Weights of a small image classifier.
Model: 6.17M parameters, 32-pixel images, norm layernorm, activation gelu, moe expert_choice, num experts 32, patch size [4, 4], layers 16, width 128.
Rows from block 12 of a small image classifier, named by matrix and row number. Rows with one number belong to one neuron. Each number is 128 + 32 x the weight over its row's rms, rounded and kept within 0 to 255. All counts start at 0. Numbers have three digits each.
After each neuron's rows are labels from the 100 images, of 14976, where the neuron reaches its highest value: "strongest on" is what is common among them. Only what is clearly more common there than usual is listed. The data: procedural textures in two colours, tilted and lit.
# fc1: MLP up (model.blocks.12.mlp.fc1.weight, 512x128), inputs 0-127
# fc2: MLP down (model.blocks.12.mlp.fc2.weight, 128x512, transposed), outputs 0-127

fc1.162:145099069147113133091129110111152122118171166164080056073068163137108119137128051123120132088120131145163134103118149096059166225086152110127107152135117114113103066076100059153089141123098160116164129116150086095137097140115144147116115164096084126121106144144182134132047191103176137108102128129136149169087148099063134199112110105172077127129128139146109125123107107112133163098137
fc2.162:139109153108170098099185104162134208114115113095124131110130138113123112146131094149155090117112144074122082117093138097150137040141134144147209109143171121087093158108093158086146159155128117127120124094133199066078084141144141135164108133136094096129102181138094140111135196131063102111129098129166125090125113115117149149162090214160149082167152167145168106097145110149132057108060
strongest on: furry

fc1.143:119176137113125129097147138076124136170084048107172162138149142121139120106150169153142096136098124169114157132150149154158102167110161079091133148139147129114124121163105108110131097096081142153139134131090146136178092071170133199208098092097107066082133089132108172124094191111193124159085166191121064127148124142090094161160104138124067119166113113082150095095094174084115082097121
fc2.143:069103104114110168119132147118129089110147191129153114111165134093071126128149180131090141125098115137131083122139115080182163155114190162152132177174118101072107201087120146098123184109124135128099125179120196146125153159152098151160100115130111138165091136131047067119178155069190177095153115140116160150150126199140127112136114185059105162129152163138124157182097101136131110118153
strongest on: seen at a slant; fine scale; crosshatched

fc1.499:146114092092144113101104164151106155089153144049152094165159081067087125122174092124115149127136117127085134104072085192162142149121151155141146109135154099189063112057113116095118123109091129126139097170145135134158106116110157123140143100166171176161146157173134133088120142084096067163098063150143152113089111091157157136155198177131189126146112149077167097069151151098139144091087
fc2.499:090157120137120066085085112161133126152178133140130181176131159127138170139162118154146096124154144093148088096133104081057158138122138119148171046068155105118118157117148129110142109075142128133148108181149092113170102153122205091139108119081152184106123169087183106169161110072106095169116097138152071145172171130141128142149166111135163098092131159165138151071163120162054173102141
strongest on: red; pattern colour: red

fc1.510:148122164136190193100203100107104186100143136130089186131096077144073137073180127121107114149105131085132140176122095167134105121133091178136169123138117161155109156142120128086131136185101183122112197192141142121130101118142145108186168084114096131100140058144140168181098124135123104080134142070118102090118138124149169127151091151132160085134145182171095151137068091156144083133090
fc2.510:104117079101156160119131088145140182129074061105145088123093122162179154118067099072121180105169102190126113134164153082144108128118099121155097121064149148136105124144160117107109093124160098127148163135147090108116145134130137122106185113091133093139047169210124138146116122124101152139098085172108151134161114126076153128139129138071143167185112183056143135069093186153108075137093
strongest on: rings

fc1.267:096171103114108157066112140127071170142160083146148109158123127063082101131131139070162139051191117126101107094079099107093139126124210151200143120110121132139098150122111156157096130108099107172149153126141152148148160104099102148167085129147121143132138122122133103210177197179167139138146145089111127114096088127166051214136120094104104113110076123142115176153120132100151153148153
fc2.267:093149089088136064128076120198168088179078110077091147111100104150179134093176175128106138137129155114083182125166071126146165117130132143115149151155144143137088111091094143160133096200156093095052123148187074136102168166232137157117142106151134158089125117096114087131108148097090129146128133104113182081101156140184142099130091112134098141137115096119096142124139133102102165126084
strongest on: red; blue; ground colour: red

fc1.467:161151126121169163106121099134160116102097174068144114128147143111163105094159113114112137081170079125127096091110103155098132204125079112093155162076167182072090149149136151133070142081120170135132187146150052103112135151093134138149051088125182143112165175152171103123129179162123141133112135152090168160145139150119168182110171129098104171153183100074106100102091078127107169151116
fc2.467:119123122141097200121229123110088174119135102130061150122171111165170125153159143107061124120111109149119137069114140128127117064161140194116145091153126108104152119118139107098167122093112083135124110130155129124114117155140103098078091108081103129060125130080132123135089143039144128069126129171100139083169137163159174126206114098099157104119095139196154118192147128155120166090128
strongest on: fine scale; crosshatched

fc1.316:095127143087119140122185127139138169149055161119083109122167134095111136161196139099115153139084155098153143164169126133164140136114149128165088103155137124148142150153110103122104151042148139131110066162155145012116166100141126133166031130080103050063114127156127120123127179170124146136113090143158127125126108151113104109083129097077164125116144133077161120083158152148161099106178
fc2.316:120198093135153145191185133162096113132165133118158129070110056135138139128150174114070127121119056116133115118130162092159135132091167107122147133119157074169133139101156185235145096131111186092136092138132110146121109098173118129149124137153114133156111122101106191132102077139130119112193160091103195169152130119170169107147123166110130098116185056080079113119134116162113130126173
strongest on: seen at a slant

fc1.31:123174146133136090133123095077158172118175096185190137147162134109161128134171105204139142097151118111161128147082122128172145112136121156160133125105117129046098163115170130123168132182124079112159058165172110133158141154148122129111142133149117104107122115180165135166119072119142171124176143063153129125186113176132119101129122194094067170170110156129115157203101162086200121147095
fc2.31:105094143130110145171116189182154132157147123098140075153151089141105093083094154120124162137137135146067200145171159172100166167123116149106076071138133098131145159147186140143127129071135151125118201084153124135103205121197084109160131166072167135117116126115109078159167135110119160109121126115122131117081153103095083165060098112134172147107152126129141096179160125184052148159135
strongest on: brick; cracked; speckled

fc1.201:097151166110162141090094161176136144165151173125160121103102108140156062098115125103121128124101146120095145143124114144184100125107099146076112044103082152159162106178145096115143129114174142144080165114143129046176131094120094149082119158111129219125074115126159095097142151114130075103129174079163146121107104137170168119123143119126066142209103110084157129164203157143102177127126
fc2.201:181153162092072081157134081163103067141154154094184059103169091127182068110214155149121157126100124129146128129123142165105152190079117095088141125162128111119157117184101103139115130113185085104102169118112140151122073131141157207117076122102160088077127112100113172113087094150135091144135094078098153116165089117120148152105121118130108156115119151095162109143129120141196189120126
strongest on: bubbly; zigzag; pattern colour: grey

fc1.492:091116145188144130086104111092073157143142102117133121185069151159129123102244117108111100075112149167146104174105115166129147171172095086142135205112143041133177101155129108109133133104125096113154114148119105121117125110157101148098099167122066165090161157111164091108129117100115118139137131136105071110060145126166121135134185069098148138067070149091098104133111156138131119166086
fc2.492:119092166152175083125101154157163144130091120166186160161150160138129101120152165113131167094147137145113182094104114189108081052121113089130170108147101091096128134091156211090132070078069124143121094053127172124082145200128109091101119115156114103134119166098092123172142100110140122103102200134173108126121136089159145074082126122120152103080144105185132084112143162172148140138144
strongest on: furry; orange; red

fc1.35:098096018144136145056154070146133144123132148108087142160098084169166067061122079123147157098184130093088120047157196109107116129116129148164124143156143121168122092138174072102105106137095148138114118143124081136167144077144146136092118107111145137156168151128150146106108138083109132093136092057085111176111134181133152152106105126122133210105154108111129083167112122078122137120142
fc2.35:121144117126085115105097122175070119164113144097161153088166186141121135102085065155169171113116192146122091126120201079134126073127142174159162095177157127088182136082142090162085122050168104135112085100174140136078167107127105140127162109149160097087135079153112167135179123135105151151137144187196135078131113075116138123110124147099117073064130150115132150090081144115115110120131
strongest on: furry

fc1.175:142155116063122103166128139127125154126137105150132120035098114137137102116106147157090142175116134098167121133181105119100090129080149209140157125112055140154122137144052192167094107088175141109135166159148116144120172136152182088100091104131160129135139124158140165134097201140113125129131157172130141140118165034139112167111116140153103053141109102125180149123095078057123115143071
fc2.175:137177130111119157106131133146190156072114166129064165151114160097135092202145150169157083072083095096113097126103088081110157096157083110121174046153148136112110153106102102091160170086089133118090118127115065147124098145092110129149173159129193140124153156066117103123084112123141079176107142095097078119116122105161148185103129076121092127126137105100129165131144085077176155173111
strongest on: brick; ground colour: red; pattern colour: blue

fc1.58:145101122131108206143102121159122134111121157124097166155115126110154078127094107142149126114172070109142143172185121149136119145132129157162100033150098119137073104117132142093174175169123196149139125143106095083086127119137163199112151089132102175061114090155125121093130195120094195158076090165187140089130124173139118140181089186150103119155120132124129118131101160132156173186169
fc2.58:118122156168134133108157142109148179165119059154149150122081155096132120154161115101152133165132177155198111143137168183163125101181102182213142075111132132096140136120141110200135190161140118090140100099144021057134119140135116161138089122168143135100116160120120167106140079187148078133103110133123099098173101080158083102120130144118153143156168109140150136177138078154132157127174
strongest on: rings

fc1.447:134130127146180141158116078108108137118108093186108118190131165094131136086091150153119161133161147146134176075030126149066196145138123105148122152181101129118076168126100125136124148119096088151121154149138143155096150128105186173152127117096067097146164103087158153140063103147126132153163164129103102111143191121118124143140142164113110151100113147070084112040154066146161069182132
fc2.447:191179098155105093143134135111142146102092114123201182153167050123163111075151111117103141106074079153091161145185148132114100147139095131092155057109101175142130160116215135148165113130146137139110156157153108079118184054112135082100142131154145140120115157178115116103116138176112123159114157112181097171161128093157114168106126117075082141104110124129061156170108123123152130073087
strongest on: red; pattern colour: red

fc1.182:080122090138122061148107117126131136132173091121096117162200116072148137115097189088108230182129131094122192163119104055169101050120132148121087131116128102123112124115112132093129131132068133146163081161144102132099165113167133066145128132111161142144110125164123129106101091176088123128118147141120111072090172121138172109138204121168184128098154102152083184114106112148129092131087
fc2.182:180161137017161150181136180184124092093101110176138126119151128140077180141099165169096106138136138146078150120062120107134119093107142137120137125093140159103105134068114160141123161092142124145137128098199124088106170099096141120189122093161141172143164141095078142155084128162108153070117081112144156177114158187142180146137140156107161120167124190173160151144104152139103077109149
strongest on: white; pattern colour: white; ground colour: red

fc1.390:150167072110123154092188133130086110137147079197119135156198180113127156123102109109049147120088101136119154120044107143105156147173084164130112197113151091092067137120146139184115130129150117117122127191115144128130154162172132140160113105100118124137139113119119152147083064126128136151139099136129130141100132054173119103066104141160177070092057141127126127070127085157095076109146
fc2.390:130098169112183053159108169098121144140112115109106186114136143082119097109177164147084112115143099137094138120149132124099158216123137114100125097144147077128123141164064130165107156096173108126054130083160117133112092122126137199170144132098158141109135133086172122135044140178096106092073114140107088110146124088141127180142105162100128118111132104089137112088136109114235153087075
strongest on: red; furry; pattern colour: red; wood

fc1.253:128124164147159115122100195088123185108205088139105111157117115090079165130144122093122103087090095148118079106103114145151151162135164089128117142102184129142077100166149137081091130071140218123088163164128098168113111076190116152182128104144133087106195194139134116059127121092131127105121165138081093176168114189083103140114153142114118153126112115082152130082080144118126106124107
fc2.253:141087175156036184124146124139142143097163106165162135174131108063124142175098117071185137099116102152079066119126078074111134106091174075178106152156172112118091177192141091199131121171151093182207126123115154109137086127130148148157109137121110096138139155152142116088106090114176158109168100138118131128095117129138115119152125165118125139076121118173153105180148095107149110079101
strongest on: red; pattern colour: red; orange; pattern colour: orange

fc1.311:099065099110142125188092119166106126133113107105090131189145140179142138124186117163143153090143129120120075192140147117103106061143168207139173059174148104118065144149128078102114185121110181103168160097206096139145115075156137151083119121147183164178100126159116160107141111169142140117076126151147125144187164096115130110165095139128118113168121119076150129086134117130087108093148
fc2.311:155100190098148127156017134161109128144143168119153131146160138153130149136151158146099137063140140133169144095130139133127104130137100217111099109116117140167179080115199080218131132101095178115175115068092127144195137159092151105116132126165128150111158100144163102124159099176153086111105112143165122154084150110106191147164151112073092132125132167135139118126078128178134106158179
strongest on: yellow; pattern colour: yellow; crosshatched

fc1.123:132172154201132108085104141165107164121136048157119124151094118171114149044173126116157086089154162155164107139095134109149093172092187151111140134150134059141131153115118174173136173137167130079143143077133053091183094120154055175145127149114111151158128094128123147124091135110117094127161134143119149127166100079126114107102131157141093107090033115110103129178134143171140180141150
fc2.123:092189165103096082151192114141124106128157095095176132129132173152063120114109130116075140165095125137120171130076107141152068112096118093081152129086120167136051131130117142077165108116149102147116134122103137100126121149119096118105188128132128101129120103109154104149148117140134168152126081124110090149064145098098209171133138046121167043158176081187155058140128143156143103100145
strongest on: seen at a slant; honeycomb; pattern colour: grey

fc1.458:088101151095110162074148069166124172160165136126163104107096112074170115103156100199084122180050123137114135153145066146133103095082162179124100148118087117104106126136150147120140131109198094056175163110158057123106185123168156143140140126156109119126131132100130093069138141146115093129161166063092087152125203129127098172120112162102135133110098113098163118106175113114112141173097
fc2.458:128146116195173144113150120134098155084109127106116075125128190107139110185148160091164084095065178147136118157117171149067119101131089086186101154171147083170126151124140147187148188129061150141158116162087093168099123121079115165131111130158116156123097158103128107185188139119181178135159159134149129075148083132161130124200147133137083112144143150167112148179137100118075143076133
strongest on: orange; pattern colour: orange; camouflage

fc1.88:124211095064157140093097106091156187184161073176181139087115115125117128138103152102088104093116088156123122079099074089150138136088134144170115107159137095090117108159126147114137112086128096132130100143108087143131099105121158121171105131122132164130135123072125097090086128136158123145110073159193128171072116126103140154152098119204148068122120154115163078075155124078143187196175
fc2.88:108101114101129084167052132104089122154157160114077166121112129074197172143130139134159174170127146138093109134144123146131186076091152143140213156135136081137134154113091038123122113134136124105091115129079180140154137164167153129083171057143103147180153143179127109129145160055101095157115168113115101107122113091154101139120156087119167134137055095149125159075121118174134144086123
strongest on: red; pattern colour: red

fc1.493:107115138121158138080109160135113170216122089118130139140158094092139160142103141114051121103134034045128105078114098067186098144110108083154106101084109175128081112131130081100120129163109137101144091122098092073116088128107176143113163183066123102103117142098140148132119145177146151133095157132115124140145159134180157184111096150161157125131096103073090123122182083093163125168151
fc2.493:096166079120109101172173183122095038105124090106126130167125151143112085138105119133205126159115164167117117224135132160131063152148096162096119140129140114119179186123123155126136068138174144143069148179118198085096137140112154143139115122182097136147076103115181093082093164149138101142152115149101116133101101137120091116166169108098093097087155151159164109085093171167129115118109
strongest on: bubbly

fc1.11:144115167108201129128160011083123104121161097116100072150114085107128146141157111099117137076160132100149071079087081075121125104171145156145144133135120129136129142131143112143102151108117107134186123148146081153174089110189119157151153130178099133104190173135187131146125126126077077097092100188090123122148140123065189102092134101180114125137144127082144074130122141148076104140173
fc2.11:101128110145105139135117100112137063071142154070178146137098083125118181138115114210049137095121150167161097117102173148144116209059134121105157089140084108178111174109106121136188149161183157098138074134158157159139084139168199107123123133161116174135150101135083099125094122105154111132111159117171123193119166111122154114113095091130199074146109147148130148143100111131129128155080
strongest on: yellow; coarse scale; pattern colour: yellow; ground colour: yellow

fc1.233:149119064148152126138103169122155145160121151137152127150064082145167174147162131135145094176151137103192180118074115117091151088157094118147100148166135176221159120077091141152177050078142141149125152088171060139137144106110129136079051152121044128165154111115096153165135119104161100139112117135143090112144162095129086168138149149115140161123145118136100173141067120173141140157120
fc2.233:127149161158137143110163176133082087116119131156131188114143155185138141122153147121100098126187144099146107154127088095112113139105134095121106097142121112132102082157130095080164156097062152121111085135170106054150154157152110151147169130214158101141041157150140209107125121151106089100091077142150180077098105130084107115140098136076101055165148114110113113157067119157087147168157
strongest on: brick

fc1.72:112096166089121078107113133122083103104141116173120139127186117107135185096116189189149103125068101107147145149138064113075108130143104066217113160109165113164100140129131149143150101085122118106142103135097089193112099147106078148179150179080147128135089156168128156159071162111099176187119154132159134112057169118147150174156118123161109170149126072151138137079106118114140081091135
fc2.72:131150191125111140142197144170066132104204164153078151070180164091137112101144102176141132087116139124076143127109116123159126207131143169078162150151055122150091144163135124126145186122125170168111151161132109126125156062152081126110107109090180128162080135093154119169139131079106176125169095149161172131153140155125161091140094138150124151153067112072150131093125090129150134161075
strongest on: coarse scale; labyrinth; looped

fc1.20:107158123123106129104145191090157124154161092124142192124083111079135126120060168155149178139109082123118151080137131061071101129131110104146086071093148190098089062108136138131078113071159134129127145121135072126183162129153118166165046142134172128142110107131171077103142114124170149168114111143084101148130172105174144166130170109125128108151136113097103141166123187161060087165151
fc2.20:140167111213113101128127126115091171093106106133058158106138094130141134122139129115109123137191128174081139120148091133124113170125163092155101113117164245133133119103197123145209094149109194140147125162145148109105108162161141165142081139123097152111144119156170123174102072129105097145182163147149186170109125165077123132157147135129098224128121144085155122105118165128144130080160
strongest on: fine scale; white; pattern colour: white

fc1.218:146123137168172106072192126175071096114137144073152089084099046102149083134145086130083177099111072147182131153086085128113160119114135179099119120098145191104134126129096126093123158096098131166147111119119150149145131094136155136160081129084130139140109095114171142101095116110110188158119102075155128191194083154139143147141156097131129109146089112140181162163077156154117152049087
fc2.218:141173132134147091126112089119159146132120070052102110175157103161097093150132129158202105145070163136051141179141080139149156111155120068174067086114184147118136155134147128136123155094130127093132123161193140156137183148149096149070094142123141158169142170101123124198165153128110140131124136120163141117085086192099076130103109072133109148127154164204114092110137131090122168144162
strongest on: seen at a slant; brick

fc1.183:161111117127196184117140113140090129077170134098129172156100125164134131117129134106170104132097098122158069070139080160114147183110196199141133103165099110114077166065105129148175139159127152079036134103116132150169223126155113139167102143147109094089099166144153168098151140133178124173067180088131113076111110150113140104131119162141088152118129135161111122078121143127122166131152
fc2.183:071153104148114131077113071144168135099135058128103134155104176138104180105111134161131132107105126129097052142169122157203096100097195135132106166123159157153079055107100108169079080123170145094113144097147119126072128147149164089116091176160164173131127120165087146128153164125168129142164103128167148161125100106188138101138119182134158130177151115126125151144085189099063166147159
strongest on: brick; pattern colour: red

fc1.138:069120117149135134152141101115173188133187141097135111120155119111148136093147084086104175074036130138134117092126102154115155137132103139074123078098101143115122121096137122097054166120072106136109153177120117114151194075111140144063146165129123090093113161118094102135198137120114171089081156172076178112080068121179108093091174135112091107162148101103096096082133140164140135114154
fc2.138:151112146105160150109106194205149135160101121143167136148103086103108139163127116090104082154164097098141163133104142079129125134117169149124123147157095184085148160107134103143091078215165032123170107094158077101082098124165146175136100126130151120139143080126105127123118145113106169149126159148187114154073149138165128143172137172086104088179057142103179136130143109182111175175116
strongest on: brick; crosshatched

fc1.40:177071190108170126097123081131140094116155149087211087143153078099119126101147142150135127154117123168171182142102133148177140150131126144089088083062127104071133145134125118142083114144127124141080120119143151154145072120107135114104125082073159138121158063167100168063055110122143137102093111170150128149157156196136143146079115122147137137123092091184062130111108142138121203159084
fc2.40:150116065107100114119124113116132190088133163173090129151202120076158110137158131134087147108069115165138142109148045128140102149142114074157098129131157119166119136125134104136113156108144090208127128117112113146129117049168127100161082191078132154117095104133096110095102118113106093121121051186195123148130065171135134123148133142148113086102083145111126079118179118068123179144188
strongest on: bubbly; pattern colour: black

fc1.294:141089112140088116127168181102092108116142120132060108079148090053161152090170124108092132172162110105133146164172174084127136192056128164137109178111180152169106149132108090108122108067099132062133076123160135144124186120196127146069102141076163200106136065115094149096139088172118180113123107146081099106096127134150128105121133130093113112124119121111085150151180122113157143130120
fc2.294:147126103140151105151100164078070097171138129073119142134144102129098135111168083130139129120144106127121149107077135160099146072125126088089164112176121110164077089137163120143106108122077157153150172124153113113149133149088119100072153131144182153148077127138118111129175078143169072088110089022110157142148079128089074142131066096194170157143105085088123064077172094088139136135123
strongest on: pink; pattern colour: pink

fc1.75:118108133150126137191116120075150098154137167112074133144108133138135117102117125160137149151101114127135106166148161174127050099133142116155150171118165184136074150174148113093142152143153139149119129073089131143145151093192099153134154163145109090117173160203160145117112138149098137081126203099113089119130061159151108185147103066052158157173136150052158059115134101151104099168093
fc2.75:141149133179133109155099072119153071146100111137136087070100165133165177135133186148122169050117149165128079119080063106121082125140099152109150121137041155070165127143166099137187108155165100133065133132144074109140175144136143162086102112071126120146142125103090105132110148137115134102140182083170121123143110176125125187148073104140126105112141182113125142103052118154068125118101
strongest on: orange; pattern colour: orange; pink; pattern colour: pink

fc1.488:103173095120119160114065096138103133163155141136148104137129161125140167142173152139093171123164113155120122112129136140185112122142105106137126201164137137063194107101138169155114150181151139097111135120149178186084123143164149142137136180143087106182101184101168162143155079118139105105157106095091097182126105130111154127165174205045101179085120134053086077128183092129145144125118
fc2.488:119136141161180158130109146174132144115143097134215128145165153158152127200181200127191123125070132150122067178129165149139104197154110095163176150131128071162150147124135079154188150133140108112164110103108085142107177133146194119095067150154172174128125127151118105120125086145099159105104070184138136082066120086108096125098115069122092159134104121104136135126139136098139154089132
strongest on: pink; red; pattern colour: red; plaid

fc1.126:103110080104098149061107144141126104100132124147149104103178082213105159120107139086097118158123110155187129149172076114140122147146178166121142134155112072153149110058160136130180096140118147100066102167125125135082091132168114175090127195115157100126137143119113080136105078115133135133146089181087162042158137121183153147119120112093093122114086092173068158081174119097144160121152
fc2.126:066213118127133127134089084193126180140107147144088141120083096117106134050180166144142146132113084110168185198146101100131119166115153144123148112141121148126069135098067051077138110167094172114147141156155137145104159131126107162109123109101186150067133115113123130122130118168142176090136133079141198121113136140110098154140103147121079206090140115140141148141172142136140179182162
strongest on: yellow

fc1.415:146184141154098134137161102114110161175163091143086119168113154128125125128149156178206159141127113151055139084115122113106067148178155143108107073131111094087084097090064136123157101148130099102083170118110071115068176082172156157057136129138115101140148204112145105115143158116141158058139146089130135153141165120117076197119095068114127084156163138093109173113148138107109125151119
fc2.415:066129101149093132076169157112073136140199160130128104117132105133153141089093128074157092107110135125169121224148105091112148111101107118165154128115066171114155116129197116196154128154116096163159157135156134084170067155086126142139074163102151179067111096111119117157107102161178145116167140149117114160130170162093140124097134186175135141084188151137131120114135100118165049118129
strongest on: pink; white; pattern colour: pink; pattern colour: white

fc1.291:086102114121138106114084125148083160116169131168151184178106121145169092099132132149081092153108153099156078151100136092119100179139187108205112087073129098098110133142136126158095123119098178184146142121107136158133148171071173157099111118110111138155128107124128135128167168061077112113120072108134146137160161093174122113151204135148084136150173111086142044053087144138156090165114
fc2.291:106158123115157133127084108184206109098150159155168188111100091181129128134126158157090061156103104142159154156146140108173094163096150096100157116108127158120143114153159104073086082138147103129076096179110151094064160073173163126143149157111118162069121194090063073107099077109171108079101180142142157133123136111128111123138210144148087079165105132150133133124145112135141099146127
strongest on: fine scale; crosshatched; red; yellow

fc1.406:088136104130112154088154120106121179114107179139160096138114137162139115194136092162149116142092124112140165106081140098092111154094189185161130127138131121165054112105156081105166168132095171138142127149096162140159144151110136138194109093115153144119083121134177103150079205089174116094169092095106104056140089151115060150102174108134120075182082164097106128115094191113092084143139
fc2.406:142132110080138118129087088148136097131186151142173093140130134117139174122111133179128134101088142077153121150097163110158137182150131144080111092189108100093139131076067134079128194139186088144180133112126136091116094123126172095123028130060139084169133171174095123117119179106133156109159151089144160169091112136190135135156133198188146135142133125166167085156122153138146108118073
strongest on: coarse scale; wood

fc1.474:112160147118160112075121143093096129132130112137140094128105120143124103117114142155181151076187114149133161090177166095132136081159139196133097107145088050112116130104128098171072159141114130176182145070149029088118130110192146113054100154120135182072103132077160112102184110099111084152147111119133095104188169083110145121172119144132123174164122120101098135142095135167079125124158
fc2.474:197110196152131082096127101168097143136144140123199085057126162140136115116118105151133141158182150142143183170130084175124140112086084104116161104067082122125077111093128143113121112097136136050113070128148138126110151142119137140130132147138143121136081115162120171065075132156099123162073094126132130134102108155139145147097114056141159103095157144033146096144155080182156101122195
strongest on: yellow; pattern colour: yellow; grey; ground colour: grey

fc1.367:142155154134101200120095096142116112134093111077069154082154144075098125148127068049130135113164148097133130131180087088112155107129142143185107149116070092194133138117169139164178149122143139177155141114100111119118117130164144146131118126097135119077171182112153159130093177121159160131203096182139153094182085162128124170154093106122146114108130056103097162095141109119160059161175
fc2.367:097081136118083122110165135122113175085133060150161169133122148142160055128131135160136163131092155151145101114118186131081112157137118146118126115150120105112150164161070124110169141166127129134142057149129095127076128117083149161078067127085203136112154193137113148090087139140145120160155067065146110083121139080178133126122112108086125132097175071128099055077074133147098150177166
strongest on: rings

fc1.469:125127116085098102132114183166150206140141150123153146092153076053117128086085160161159139172092144138103179133122179139153160134131136138150154090138097142086129111205176070092126114147121133109182125176046138144158187104163092154124105142146086180127149119147134107141124088067126146109111117135153157099118113177138113115143169129110163182114160114119059109084102182070120089164169
fc2.469:047136138179151176164131137104154104145109154080170139121114198147164135153179116097117141131140113101099126144123110117116111142127124146128095190168115114157148054093124171127118202119153124136099122130199144169105179110081142134176176117072194122161098147191114109154118140112095102170150105086094116135145172109149059082153158146161165091131094178163126115164168074144143135174093
strongest on: white; pattern colour: white; speckled; bubbly

fc1.465:099170099117118127105148075136104184085086148102124086131130130122127125094137093064159133114138107080117137171188113112102110145122121127060102166142197133155144136119141109150139156140177144160117084069093144122071173194182085133091129131085133154157139132183178147137064073138068128128106179148066118103125120135139121117051091107106105145124153043115112168180126166143112135126164
fc2.465:162133064099104132136159106086160115131187135152119073136063106091103143083134114110115130130125194206119122173089143127160149097142187158129154151086112109111145159126148101148101105108134082090124155072141098125133090124136150164088107218122132124069168177092132156203121092106140112119121116121223080135146086140098122096123062162128105102123121092113117135090141081141192130163119
strongest on: pink; pattern colour: pink; ground colour: grey

fc1.83:097122131111105090117131105141133122101118154126167117102112132130153141142165158083166114075107140061084127069077075137114101127167159151172162117132108131085051146065098156083124052118103117104123172152146090040124114150143135157113168126110169096165151099146225137131149108167097112119113139119130108173142177101108161094089179098180105137095182105129158088123145134131049113141150
fc2.83:086124129129143168112078111094137108075146156138075138122125125195160182082127173156112121192136115190165096187109128071120151078141110114117138111136060074169140121130132084209143168140140144099122088128146117174145143177121102173187059135118111165118166134122117095142122110106188093142139127140142134178080104161149120144090116112146157108134110145149172179067141046122154086107129
strongest on: yellow; pattern colour: yellow; pattern colour: orange; ground colour: white

fc1.351:094155116156178084100153088173168093161138169193139109117155098091108129130187162106063131104121140100124120140121108145071128110132091158089134118137107057120037131126126108113080081139141130177119048110139116115116127071088153196145164069123137139114115148130154078146074167103090121105130105122136155128126068172152076165069160148153123128106087123124073090102112064115117131107121
fc2.351:113100156147155154124086089112119128142110099145096069099155119122158155196069112099158101132116114111106129068120105116149152123128112109098147125068130076111134020163116172144080114139124173083087160131138146096102128128170120153130115116113109083137162051156105161118138095071121115115155125107184088168107085102115126103183185093181186124144143079081179176145135148097111155129062
strongest on: furry

fc1.287:123117124088162149142142164188130127139151085117114088140129167109115058132107158177144114133145131163063081154129088088118105171101215164113146116131085156150110103136150148151124110116094048133137148168145154107140089140155115110092120116117104187119153158201118096090109147198104144161115129071159115168097138097108111141095044196105199106161128099118133077124148197109144120152114
fc2.287:132088209118103099104171090131155098136107157061154073099125156165131140151076088116102148136173123104221127135127112186118155157097163117152092163158158071107131080136117124097175139065131120143124114082122134150091090140167136110153090173072155111111169021094196146160105115177137127094116181125163113134151115133139123098173153126149100109104109129087111151148164123112130143159090
strongest on: fine scale; pattern colour: red; scaly; triangles

fc1.70:130099150122123148118126135112159114115155154096097138073088108141168183104139117165138166105090068196157107156109152139090086116203164123104088109159097108136136132181106092074111192115165118094146143217077130124147105091205173171104108118107110062123105143066109118137144097159081172131108125105143120159155124152139128079125174090131077105187124145139133135079148112179118067114133
fc2.70:074145099074108048110145147177146118102069094124178169130129141038100092091151178129100068088157123141149144072167109114127119162121130158087153151121113114112080148107181118164114173124142095163180108111127152125176120130099134144054191127132131200136129161061121090150141143046085107171145121103137105127120114087101106133145136181142150113143141145140174124124122185162113122099128
strongest on: yellow; pattern colour: yellow; green; ground colour: green

fc1.494:243175109093124175112165129107140096104119077110136135121124079159053147138153142136121163142111090144175137080113143086103133193106158150147124139091077134136166107130160089103098128142159158120102118202109093111139131073111182186161100125175129117171145116130150132113104137128117181088095099165066138096194116188140115133094162088128151129163099086151160133164117153060142157109134
fc2.494:087149126116162141116123137101113128109158140115089176114122146126176165168117083104139119140109111126126108145155121162106154113175145087119164147118121178147098162064019155209190165040150116121137136149150156160104124096074077152116125133082127129129142099111113132129145081155163122142126154135184165147089129077148118101130046088099133156106136076116115085160163061127066112112178
strongest on: yellow; pattern colour: yellow; brick